{"encoder_arch": "vit", "color_jitter": 0.2, "tokenizer": "word", "encoder_norm": "layernorm", "encoder_expert_mlp_ratio": 0.5, "beta1": 0.85, "decay_fraction": 0.4}
Rows from expert 1 of block 5 of the image encoder, named by matrix and row number. Rows with one number belong to one neuron. Each number is 128 + 32 x the weight over the matrix's rms, rounded and kept within 0 to 255. All counts start at 0.
# up: expert up (encoder.blocks.5.mlp.up, 32x64x128), inputs 86-127
# down: expert down (encoder.blocks.5.mlp.down, 32x128x64, transposed), outputs 86-127
up.0 [133 188 102 156 117 130  98  57 101  68 152  83 102 158 134 116 121 135 131 131  81  50 200 126 117  93 183 147 134 131 164  91 140 152 105 114 151 140 146 113  90 118]
up.1 [ 85 114 132 120 157 142 149  93 158 134 105 127 156 101  85  88 125 126 124  77 128 121 163 172 104 135 130 179  98 114  96 143 120 144 124 110 138  86 158 123  98 168]
up.2 [102 118 114 133  50  93 155 149 167 124 109 128 129 162  92 152 130 100  71 205 172  54 135 156 127 103  93  33 173 148  92 168 113  97  61  87 141 165 132 101 168 143]
up.3 [121  83 146  75 114 165 120 113 162 100 111 132 111 209 118  97 123 136 129 140 167 127 104 146  83 153 118 149  79 123 102 108  46 156 116 130 104 178 127 138 177 169]
up.4 [ 57 188 143 101 103 170 170 150 107 106 105 101  97 196 167 137 200  98 111 155  28  97 122  88 189  86 159  69 143 115  45 147  85 117  87 138 161 113 143 146 161 113]
up.5 [143  55 129 135 141 113 176 123 126 196 191 156 122  86  82 175 104  96 178  73 100  96 140 117 121 135 111 110 145 121 129 174 107 112 146  78  97 152 131 134 145 116]
up.6 [136 149 186 156 167 121 105 160  78  87 139 114 205 153 119 132 175 144 118 100  95 100  75 126 139  78 134 129 164 129 132 175  75 123 112 149 105 193 128 121 151 116]
up.7 [125  94 141 138 103 170 167 142 159 159 130 168  74  94 106 161 204 127 153 130 141  92 139 166  81 147 160 152 172 104 157  85 143 135 119 108  88 153 102 100 109  91]
up.8 [135 123 149 172 169  68 113 132 104 140 127  97 119 126 119 110 168 126 113 149 160 126 106 127 136 129  79 124  96 141 176 134 173  94 136 179 140 147 104 132  44 181]
up.9 [129 166 105 167  99 134  59 165 158 111 169 155 149 132  58 132 131 189  76 126 137 138 158 182 147 161 108 126 158 114 159 103 160 136 151  64 154 150 106 157 114 117]
up.10 [ 99 111  81 142 120 142 104 107 132 113 123 126 107 161 150 127  97 154 182 145 141 122 169 195 109 142 130 154 108 105 121 171 119 145  90 126  58 131 156  87 120 149]
up.11 [145 122 116 105 165 137 104 138  70 168 153 130 143  79 149  95  85 113  82 113 163 109 103 157 181 117 169 134 166 107 145  94 158 170 114 126 105 170 115 134 182 131]
up.12 [133 147  96 185 139 159 151  91 128 144 128 114 151  92 146 120 110 115 125 135  99 122 126 111 136 124 131  33 157 125 146 162 154 121 157 102 158 147  93 136 160 174]
up.13 [106  69 158 134 135 149  88 132  75 145 108 157 103  95 122 117 113 139 113 185 119 106 134 172  79 149 205 124  75 116 220  94  82 117 125 137  96  96  77 101 158 121]
up.14 [155 127  75 168 129 170 128  81 101 132  96 124 184 122 143 145 127  45 113 112 118 120 186 122 136 111 113  91 183 174  59  87 134 163  59 156 171 146  81 130 152  91]
up.15 [138 164 115 137 131 112  81 129 119 139 135 102 124 177 143 190 110 147 101 136 112 118 144  89  98 145 110 117 108 116  91 100 144 160 102  88 129 157 132 166 102 133]
up.16 [161  63 116 127 107 119 172 115 137 174 126 142  79  47 120 106 151 124 143 115 137  79 131 120 152 128 114 119 138 145  15 112 157 150 154 153 139 137 122 146 120 119]
up.17 [171 115 110 120 179  60 115 152 161 148 128 116 156 116 113 133 111 149 193 147  73 112 108 114 180  80  72 123  88 113 151 121 161 135  95  89 110  81 149 150 146 133]
up.18 [134 141 141  76 116 202  47  91 190 143 124 117 132 120 140  82  80 187 124 133  87 147 149 136  86 140 122 141 143 144  90 148 147 150 107 142  98  95 132 147 172 160]
up.19 [122 152 158 182 214 109 122 106 132 163 124  72  82 153 146 129 134 147 117 177  40 106 110  96 172  90 124 113 131 179 148 164 164 121 139  98 161 172 192 123 133 109]
up.20 [109 182  47 130  69 147  79 115 178 130 154 148 106 131 109 123 181  93  77 137 104 141 180 119  72 182 147 134  84  97 141 139 117 119 108 114 125  97 149  50 172 102]
up.21 [112  98 111 129 166 118 121 104 168 173 148  73 102 135 172 141 157 194 146 154 219 121 183  29 106 128 143 107 125 114 163 147 144 116 156 177 138 198  56  91 109 181]
up.22 [155 163 107 111 142 146  77 176 140 184 134  82 161 135 160 122 126  81 118 140  66 123 120  83  90 132  99 153 124 150 182 114 175 131 102 141  82 148 137  93 157 123]
up.23 [145  83 163 104 138 114 163 104 130 158 116 121 105 188 125 116 181 112 134 151 142 148 132 124 134 140 112 164 122 140  66 117 192 132 167 147 100 121 117 141  86 162]
up.24 [135  85  69 147 189 138 157  51 137 111 147 114 167 122 165 130  79 158  54 131 105 100 101 116 127  94 160  70 111 118 115 180 129 183 122 156 107 136 122 171 131 155]
up.25 [125  79 203 184 141 123 215 162 133 133 118 124 106  94 135 113 106 120  53 122 128 119 141  61 111 135 156 105 139 113 139 172 107 132 157 140 168 177 155 132 122 147]
up.26 [143 117  78 100 133  81 113  81 100 157  91  94  99 106 128 122 169  87  68  77 128 107 166 136 133 148 117  72 186 190  21 106 121  82  79 132 112 101  97 158  76 106]
up.27 [130 175 176 132  84 188 128  99 145 179 171 141  95 158 144 117 160 110 117  93 134 155 161 116 137 133  71  63 197 137 149 168 133 132 133 174 112 110 182  94 109 146]
up.28 [121 124 102 186  95 133 128 113 129 149 181 134  89 117  76 155  54 113 137 109 110  97 115 136 166 159 127 109 115 137 174 204 147  95 116 104  92 110 139 102 124 134]
up.29 [125  97  70 145  64 145 156 152 137 136 118 197  93  78 153 150 171  77 138 109 119 151 167 133 101 145 147 161 146 156 147  85 166 126 129  51 124 144 125 180 116 109]
up.30 [116 164 138 106  99 104 122 123 160 144 178  55 134 132  70  51 154 147 133  88 150  89  76 165  76 167 141 111 138 150 146 111 100 175 164  96 144 150 143  59 108 122]
up.31 [114 138  72  86 163 144 169 185 171 100  85 152  86 135 109 104 135 123 120 152 125 133  91 135 145 145 102 149 187 189 142 135 146 126  54 171 124  68 104 135 150 108]
up.32 [119  98 131 124 134 138 142 163 169 140 115 107 128 122 123 124 111  91 102 130 171  80 158 123 163  45 157 108 145 124 144 183 128  77 155 133 156  53 128 140 150 110]
up.33 [146 129 132 125  95 164 123 149 117 140 144 117 147 175 112 138 128  74 113 102 121 133 114  81 130  79  86  91 106  84 175 155  99 152 126  85 105 131 134 127 127 108]
up.34 [176 132 200 119 161 124 140 134 140 110 130 188 139 140 172 156 180 166 154 148 124 138 135 147 135 141 143 121  99 139 129  96  74 109 199 116  63 143 106 134 141 147]
up.35 [166  66 143 111  51  95 107 160  80  57 105 124 142 148  96 133 143 121 142 177 189 150  89  72 101  97 103 158 138 157 120  90  92  66 192 115 131 108  86 118 167 145]
up.36 [154  86  81 104 187  68 129  59 106 159 155 110 129 112  85 128 176 152 120 138 121 139 113  83  87  97 122  75 136 135 136 163 162 113 178 132 171 110 132 138 122 122]
up.37 [119 188 110 199 124 116 146 115 140 121 102  54 212  93 101 119 100 115 193 129 120 108 133  95 163 112  92 168 115 166  87 164 133  81 100 157  81 188 133 159 109 119]
up.38 [105 119 119 125 186 143 126 106  83  91 154 156 147 149 121 100  61  83 132 189  84 159 154 108 121 113 119 119 156 105 137 140 140 119 167  91 177  91  73 127  81 141]
up.39 [133 140 198 200 143 111 144  94  94  94  81 172 128 123 104 148 128 137  83  85 164 124 164  96 202 116 101 172 137 128 167 132 201  94 115  76  86 139  90 188 160 187]
up.40 [106 205 171 140 150  96 121 115 162 146 110 127 141 160  78 121 152 131 130 108 118 147 163 133 217 166 150 139 153 176 117 184 184 135 203 133 127 191 134 157 142 128]
up.41 [132 167 120 128 122 151 150 105 116 137 102 117 110 182 118 100 115 148 134 139 122  45 182  79  75 120 158 210 122 157 102 141 110 177 118 185  82 119 129 121  95 125]
up.42 [111 136  68 142 110  68 117 107  98  88 134 170 141  65  83 139  64 158 100 116 103 144 145 103 153 117  64 134  42 138 108 116  69  92 124 163 123 152 133  62 126  97]
up.43 [144  65 139 154  96 171 119 108 160 161 159 131 106 101 142  95 111 196  67  95 173 139 109 120 169 140 141 162 179 106 120 146 154  65 110 129 161 137 121 176  42 173]
up.44 [161 134 183 182 118 161 154  94 157 136 105 140 182 100 116  78 100 158 156 121 152 166 156 168  91 103 149 128 140 144  93 208 113 166 143  65 122 131  76 118 161 106]
up.45 [130 159  92 176  49 126 176 143  97 107 143 195  53 117  74 145 156  72 103 137  95 118 147 152 144  89 185 189  77 168 190  93 139 157 158  97  72 159 161 109 135 160]
up.46 [175 119 120 165  88 114 108 149 151 150 172 166 112 114  78 182 171  95 202 111 129 149 105 128 186 106 101 190 139 103 131  89 104 121 125 140 149 115  83 148  99 154]
up.47 [130 153 129 121 114 177  78  96  94  95 134 209  73 149 121 118 129 121 106 114 118 128 125  97 167  91 122 167 118  84 152 133 125 136 161  92 129 133 126 102 136 144]
up.48 [111 103 195 125 125 144 152 108 170 124 155 123  92  99 142 131 184 104 139 140  71  64 129 153 124 143  66 158 149 165 104  88 166 100 169 102 108  78 135 105 103 104]
up.49 [135 104 116 123  80 112 121 145 100 119 184 108 132 104 169  99  96  39 137 108 145 136  91 160 123 135 183 203 100 138 119  69 134 210 120 161 162 112 145 160  99 107]
up.50 [ 80 128 161 167  69 137 140 124  98 115  83 107 141 200 126  74 176 154  72 105 145  75 156 157 167 129 112 163 147 192 145 168 142 153  77 117 109  98 147 126 162 123]
up.51 [103 134  86 158 113 117 114 159 148 123  88 152 161 114 105 126 135 118 112 140 148 157  94 170  95 187  81 121 206 155 149 164 186 125 143 115  74 141 115 158 120 124]
up.52 [137  81 120 132 134 107 123 132  86  85 136 140 118 180 163  98  54 111  99 136 127  99 157 152  89  76  94  52 145 180 143 135 125 125 141 100 127 144 102 123  84 161]
up.53 [145 142 161  95 113  97 128  93 140  90 123 132 137 157 121 150 143 144 128 147  44 105 153  88 108 108  73 156 108 115 123 141 109 158 141 172 161 168  95 171  68 107]
up.54 [136 184 125 166  73 165 115 168 128  93 140 179 142 177 127 111  72  97  78 150 117 144 135  88 104 128 125 150  44 117  94 126 151 173  98  59 133 112 119 116 126 134]
up.55 [143 135 121 107 113 123 114 102  92 142 198 217  97 152 119 162 156  97 105 118  85 120  98  26  88 176 104 146 113 104 138  64 189 108 151 111 126 100 125 149 177 146]
up.56 [115 147 164 163 149 171  81 103 110  85 116 148  97 163 125  45 133 156 111 160 115 128 140  94 163 131 103 119 155 165 113 157 163 102 116 141 142 159 145 118 149 125]
up.57 [136 186 104 115 179 125 165 160 114 173 156 132 153 121  97  91 136  87  84 125 131 192 196 156 201 132 106 120  83  98  93  78  68  97 117 178 135  53 138 178 214 139]
up.58 [106 158 123  99  60 104 144  79 126 154 115  80 160 141 148 139  85 171  88 165  92  96  93  79 131 104 159 114  86  74 158 141  96 166 141 116 105 100  40 116  66 128]
up.59 [168 173 101 188 159  95 153 144 103 197 104  88 147 127 110 156  82 154 113 131 174 120 146 116 176 177 127 124 160 154  83 190  95 103 118 132 144 138  99 164  98 129]
up.60 [144 109  81  76 167 157 170 164 163  84 125 173 186 117 118 171 120 153 158  93 124  99 141 118 127 106 155 151  90  77 133 158 179 139  62 135 109  97 118 116 136 111]
up.61 [158 115 143 190 157 100  55  99 137  86  51 111 118 161 132 152 125 110 118 147 115 136 155 111 116 148 149  72 131 133 150 170 130 179 104 163 153 132 204 114 134 142]
up.62 [ 88  45  71 175 105 184 103 131 113 108 109  61 146 123 132 114 130  97 103  84 170  96 128 157 132 154  88 144 129 122 121  72 147 102 113 118 131  49  62  99 162 157]
up.63 [ 87 140 146 116 122 182 136 124  55 163 165 129 107 188 110 137 213 219 172 104 116 129  62 175 145  87 122 155 131  69 148 132  77 172 201  57  82  64 121 118 158 167]
down.0 [ 43 129 114 150 186 169 124 221 106 143 130  64 157  99 114 129 120 144  53 109 103  64 140 123  53 121  68 122 155 137  31 150 153 119 110 120 122 105 153 122 123  91]
down.1 [123  91 210 135 146  81 151 129  68  85 136 143 110 111  89  99 176 145 118 148 179 142 115 170 105 142 171 120 160 126 162  82 143 134 172 187 117 162  90  73 134 126]
down.2 [125  81 102 133 169 123 110 108  86 162 143 143 134 180 145 152 120 113 104  76 113 155 118  85 104 127 124 117 110 139 167 100 131  86 127 109 180 159  76 109  85 158]
down.3 [115 123 106 107 131 161 131  58  98 138  90 148 109 159 131 125 104 131 142 141 126 146 148 133  86 119  87 133 167  88 128 116 177 112 135  86 153 105 128 104  87 193]
down.4 [154 164 109 121 115  90  74 192 186  68 184 100 157 145  82 128 164 132 112 131 152 123 130 156 119 107 113  93 157 173 110 155 103 154 138  92 118  98 134 135 145 124]
down.5 [123 198 141 162  95 137 134 152 125 137 119 123 111 108 128 124 115 131 126 155 138 142 133 186  94 153 115 110 107 191 109 110 161 106 135 148 143 182  99 110 108  92]
down.6 [134 151 133 107 130 140 111 108 114 141  80 108 183 116  82 137 138 163 147 137 105 112 122 124 136 142  88 125 117 169 143 167 123  93 140 153  93 176 161  97 169 175]
down.7 [122 155 158 133 147  99  99 141 150 139 113  83 116  96 101 165  94 191 130 125 119 134 147 155 129  79 180  72 139 206 138 139 122 102 160 145 140 124 149 170 104 124]
down.8 [142 147 118 110 155  53 154 164 172 104 156 131 106 165  60 184 157 162  88 116 131  85 136 129 142 133  87 184 139 129 128 132  80  95 110 118  72 130 158 172 124  53]
down.9 [141 146 169 167 151 102  91 133  95 161 112 206 132 154 129 100 141 168 134 134 122 138 112 155 124 153 143 149 124 138  88 199  76 113 153 118 158 121  99  83 149 170]
down.10 [168 157 104 158 101 138 185 110 124 122 142 109 129  96 175 126 107 169 163 162  75 104 112 166 157 105 103 106 116  90 115 132 117 117 135  53 181 140 113 130  51 117]
down.11 [124  97 114 108 141 109 112 153 127 117 156 105 124 167  71 133 181 179 122 137 171 135 179 114 154 108 138 191 154 153  75 233 101 136 107 129 154  94 133  94 119 144]
down.12 [130 128  62 109 141  59 104  54 131 162 111 162 161  97 143 140 158 120  88 138  89 118 170  74 148 161  99 131 127 120 139 132  94 131 129 101  70 120 108 152 104 154]
down.13 [192 143 120 150 136 108 131 127  74 125 164 130 148 132  86 136 173  96 164 138 119 133  94 156 205  84  99 142 199 150  81 126 119 142  68 127  72 144 151  69  99 107]
down.14 [150 121 179 188  84 183  60 101 125 113  76 171 178 121 161 109 110  70  77 133 193 121 100 164 144 170  93 111 165 122 183 117 163 120 168 130 100 118 151 188 126 155]
down.15 [ 64 127 181 167  85 216 103 103 107 148 172 114 150 142 126  88 133 167 165  96 119 154 197 119 148 130 188 111 102 142 133 123 140  99 146 139 152 163 205 184 228 141]
down.16 [204 127 156  83  94 129  58 123 129 128  54 130 119 138 157 158 161  59 114  93 117 127 137 129 143 118 170 146  79 119 155  64 146 146  66 113  76 120 112 155 114 154]
down.17 [162 122 119 121 125 104  76 135 176 139 152  87  97  85 112 114 140 153 147 132 135 156 155 113 167 134 155 156 113 153 174 183 111 163 114 172 123 141  87 140 105 154]
down.18 [183 167 101 128 140 187 142 130 166 118 145 107 140 128  90 165 128 101  98  70 112 192 122 189  98 113  90 155 123 121 183  96 134 153 111 142  99 105  80 131 105 109]
down.19 [120 115 115 112 123 138 132 134 140 126 150  89 161 122 139 102 192 104 105 105 143 130 147 113 172 137 112 126 126  91 130 120  58 161 151 167 165 140 132 117 194 136]
down.20 [170 126 106 164 128 162  95  90 128  94 148  59 165 125 141 117 168 116 101 130 106 102 103 167 124 147 159 116 115 132 111 158 145 135 126  84 197 158 133 115 107 143]
down.21 [126  90 156 112 174 151 133 153 162 165 152 135 181 132 148 167 150 158 143 144 117 141  75 102  90 160 131 125 167 116 148 106 133  75 137  85  78 141 139  87  79 112]
down.22 [162 122 164  71 144 111 198 122 126 158 137 144 123 105 108 134 141 134 162 146 111 127  70 165  67 154 105 140 172 156 109 153 107 154 131 188 129 184 139 187 152 199]
down.23 [108 144 127 175 115 107  72 124 131 151 132 108 141 142 129 111 125 165 115 119 111 113  68 123 150 181 130 141 153 126 177 156 119 107 125 131 127 132 133 146 133  99]
down.24 [153  67 107  99 126 142  99 162 179 177 169 148 190  90 162 139  77 143 134 171 148 137 122 107 171  95  87 132 143  90 133 124 184 125  73 109 110 120 118 160 143 153]
down.25 [169  86 137 155 128 125 125 168 114 169 197 104 126 172 116 167 117 173 113  74 137 124 133 112  94  93 105 151 114 161 145 149 101  96 158 145 115 118 118 112 122 140]
down.26 [ 73 124 146 102 188 169 124 157 116 142 101  93 128 139 184 138  81 103 106 123 204 126 114 112 150 135 118 131 107 156 129 153 138 153 146 134 203 124 157 150 147  81]
down.27 [141 108 109 168 189 115 113 155 198 118 147 113 141 184  75 161 163 130 134  78 154 108 122 113 100 125 102 122 169 164  41 148 107 109  83  49 139 115 151 129 185 178]
down.28 [133 161 153  73 138 175 143 122 164 156 116 156  77 181 129 147 151 146 136 143 102  95 131 115  96 111 138 162  93 120  83  66  95 101 145 121 143 159 130 152 110 124]
down.29 [100 173 124  78 148 150 119 152 117 106 160 161  90 101  73 129 163 171  88 165  88 139 141 176 145 110 140  92 113  59 114 182 133 179 141 142 127 145  64 124  86 125]
down.30 [ 79 140 104  89 107  80 105 158  84 179  84 113  95 112 133  90 116 166 129 117 109 156 102  82 122 128 145 135  69 110 145  53 175 134  49 129 106 214 129 111 188 149]
down.31 [165 133  96 188 128 154 140 150 172 189 118 119 144 118 117 159 130 127 109  71 119 104 102 135 114 170 183 102 221 120 156 101  89  94  92 105  84 149 118 143 141  83]
down.32 [126 130 121 147  93 175 158 152 234 109 163 126 142 175 139 107  70 115  70 134 151 160 110 109 107 104 124 103 151 101 156 106 151 115  91 149 157 143 108 118 143  90]
down.33 [130 159 136 129 144 191 121 135 129 177  88 122 164 160 139  91 134 113 121 162 111 148  85 121 107 125 173 141 124 151 114 165 140 115  63 105 123  98  81  99 158 150]
down.34 [ 48 143 165 143  66 170 132  98 109 107 131 138 122 116  91 115 122  69 147 170 112 162 170 123  89 128 111 133 138 103 117 108 102 144 145 131 144 181  94 144 149 139]
down.35 [ 70 130 103  75  87 129 151 158  79 145 147  94  87 127  65 130 113 123 138  86 174 182 123  68 118 127  88 137 145 181  89  93 108 153 131 103 144  94  88 118 183 131]
down.36 [160 129 109  94 119 107 149  92 132  86 211 131 156 154 130 101 198  53 131 132 190 181 185  91 137 159 112 149 186 159  88 108 149  99 123 142  86 157 141 100 141 177]
down.37 [142 172 108 133 129 142 146  82 149 123 116  94  98 133  62 132 144 104 120 148 141  96 147 128 120 104  73  52 142 135  65 135 126 138  59 110 129 169 168 175 108 104]
down.38 [ 85 130 123 113 139 152 141 134 157 166  91 176 135  93  99 150 152 134 122  98 151 106  39 142 175 112 176 102  55 159 117  92  95 123 162 144 120 113 157  99  91 124]
down.39 [127 128 102 116  92 185  94  95 122 178 144  77 164 144  64 143 125 110 131  76 106  57 169 136 113 182  93 162 122  60 114 136 120 135 101 190 122 133 137 116 185 161]
down.40 [176 127 102 126 160 166 126 123 181 108 165 135 116 130 116 143 150 120  63 156 143 128 201  81 113  73  78 107 187 128 114 140 129 109 137  85 132 118 103  77 146  69]
down.41 [124 165 126 111 152 125 127 138  84  87 102  86 133 107 118 135 109 190  81 117 191 153 155 145 145 127 122  88 142 164  64 104 166  90 125  98 125 194  71 117 127 133]
down.42 [101 116 159 156 132 154 113  92 135 181  68 132 127  91 128  85 181  83 125 114  87  98 138 149 156  81 160 175 152  70 139 126 118 114 185 133 107 119 111 121 122  73]
down.43 [ 73 158 157 151 136  99 127 190 125 139  97 150 164 105 137 178  88 150  83 121  94 118  73 122 170  80 134 124  64 140 152 169 147 202 104 135 129 118 142 125 128  99]
down.44 [117 162 155  83 139 125 124 149 103 170 129 132  89 116 164  94 101 190 183  79 157 115 114 122  87 151  66 159 112 104 127  74 168 153 115 149  88 165 183 128 160 167]
down.45 [118 114 126 101 151  81 117  74 128 162  90 114 141 124 171  79 212 170 117 162 190 141 135 164 162 144 116 196 139 112  86 138 134 114 102 142  53 145 219 138 144 139]
down.46 [120 128  85 147 196 140 120  84  82 136 115 134 192 150  72 128 190 118 100 146 118 189 101 125 130 138  80 100 108 106 106 142  67 105 165  69  91 198 119 114 163 132]
down.47 [160 131 100 100 158 151  97 114 156 119 111 144 124 103  90 148 133  75 151 127 108 134 137 149 116 143 135  98 178 126  95 150  71 161  88 113  96  89 104 100 194 151]
down.48 [ 97 146 140 117 107 126 120 124  97 138 129 189  78  67 115 100 142 150 134 160  93  54  96 162 139 128 154 160 109 178 137 109 102 167 162 124  87 140  94 134 137 137]
down.49 [186  89 107 112  83 172 150 135 155  92 174  99  59 171  97  72 147 120  69 165 136 124 120 100 152 133  87 134 116 150 112 150  67 176 143 113 187 198 108 186 147 122]
down.50 [123 167 114 124 154 124 129 131 123 128  61 102 150 118 124 102 211 152 103 126  86 138  90  89 109  84 105  80 145 106 158 128 157 178 125 112 160 124 107 147  81 134]
down.51 [192 121  86 157  35 121 120 131 144  83  98 124 124 118 146  94 167 126 175 106  93 184 123 105  99 100  74 146 101  90 125 107 126 141 167 122 102 162 188  95 120 112]
down.52 [141  93 150 121 134 112 145 168  50 130 128  93 116 153 161 172 139 154 210  83 154 113 146 155 172  77 121 123 107 128 163 114 134 148 135 118 151 170 136 174  97 166]
down.53 [203 116 184 107  84 213 116 117 100  88 124 153 127  98 158  61 141 139 130 126 157 147 138 141 169 130 150 124 114 157 140  96 117 119 116 107 184 166 126  87 108 114]
down.54 [122 113  81 110 111 105  43 137 104 154 115 104 105 140 156 140  95 129 111 150 159 127 137 117 152 156 124 156 175 141 149 133 133 145  75 136 108 100 160 131 118  90]
down.55 [ 47 143 109  81 168 166 151 107 132 130 127 111 140  98 105 137 125  98 121 107  98 154 145 169 149 122 136 123 104 109  74 172  95 128 109 132  87 139 121 114 134 123]
down.56 [111 198 103 114  62  72 111 109 111 110 109 175 118 137 156  76 146 168 136 120 155 147 131  98  94 128  88 165 105  86 174 164  71 107 126 149 100 162 127 154  67 121]
down.57 [176 163 167 161 179 130  88 156 102 104 142  89 125 148 137  92 138 152  99 159 150 113  93  88 160 147 149 155  69 119 118 118 145 126 125 161 128  98  46 113 109 108]
down.58 [128 143 128 157 145 130 157 109  83 121 128 128  74 164  53 166 162 116 122 131 171 168 150 119 159 199 125 110 170 119 157 153 143  65 134  59 140 117  98 146 126 173]
down.59 [110 120 120 111 129  97 119 138 205  78 139 101 121 111 149 185 161 133 158  90 151 136 123 105 175  99 106 163  83  75 112  86 147 145 102 102 113  83 115 112 142 169]
down.60 [134 143 118  91 117 138 168 120 156 124 120  96  69 145 171  95  94 220 118 127 146 106 122 157 132 122 115 163  78 143 120 106 159 115 150  78 155 159 107 151 162 137]
down.61 [136 107 133 156 152  62  90  51 121 145 113 156 142 128  86 197 133  97 168 102 106 129 119 142 173 101 125 159 122  88 131 115 142 160 133 134 178 117 131 159 115 124]
down.62 [146 162 139 108 108 129  47 187 125 109 168 135 101 117 113  98 101 119 125 134 135 108  76 142 129 148 117 107 191  69 144 156  84 107 216  82 107 114 108 104 146 115]
down.63 [150 156 130 121 139 151 122 126  94 163 139  86 120 131 148 105 105 128 146 172 138  70 146 129 135  91 197 131 109 149 154 129 126 165 116 112 174 111 104 182 110 113]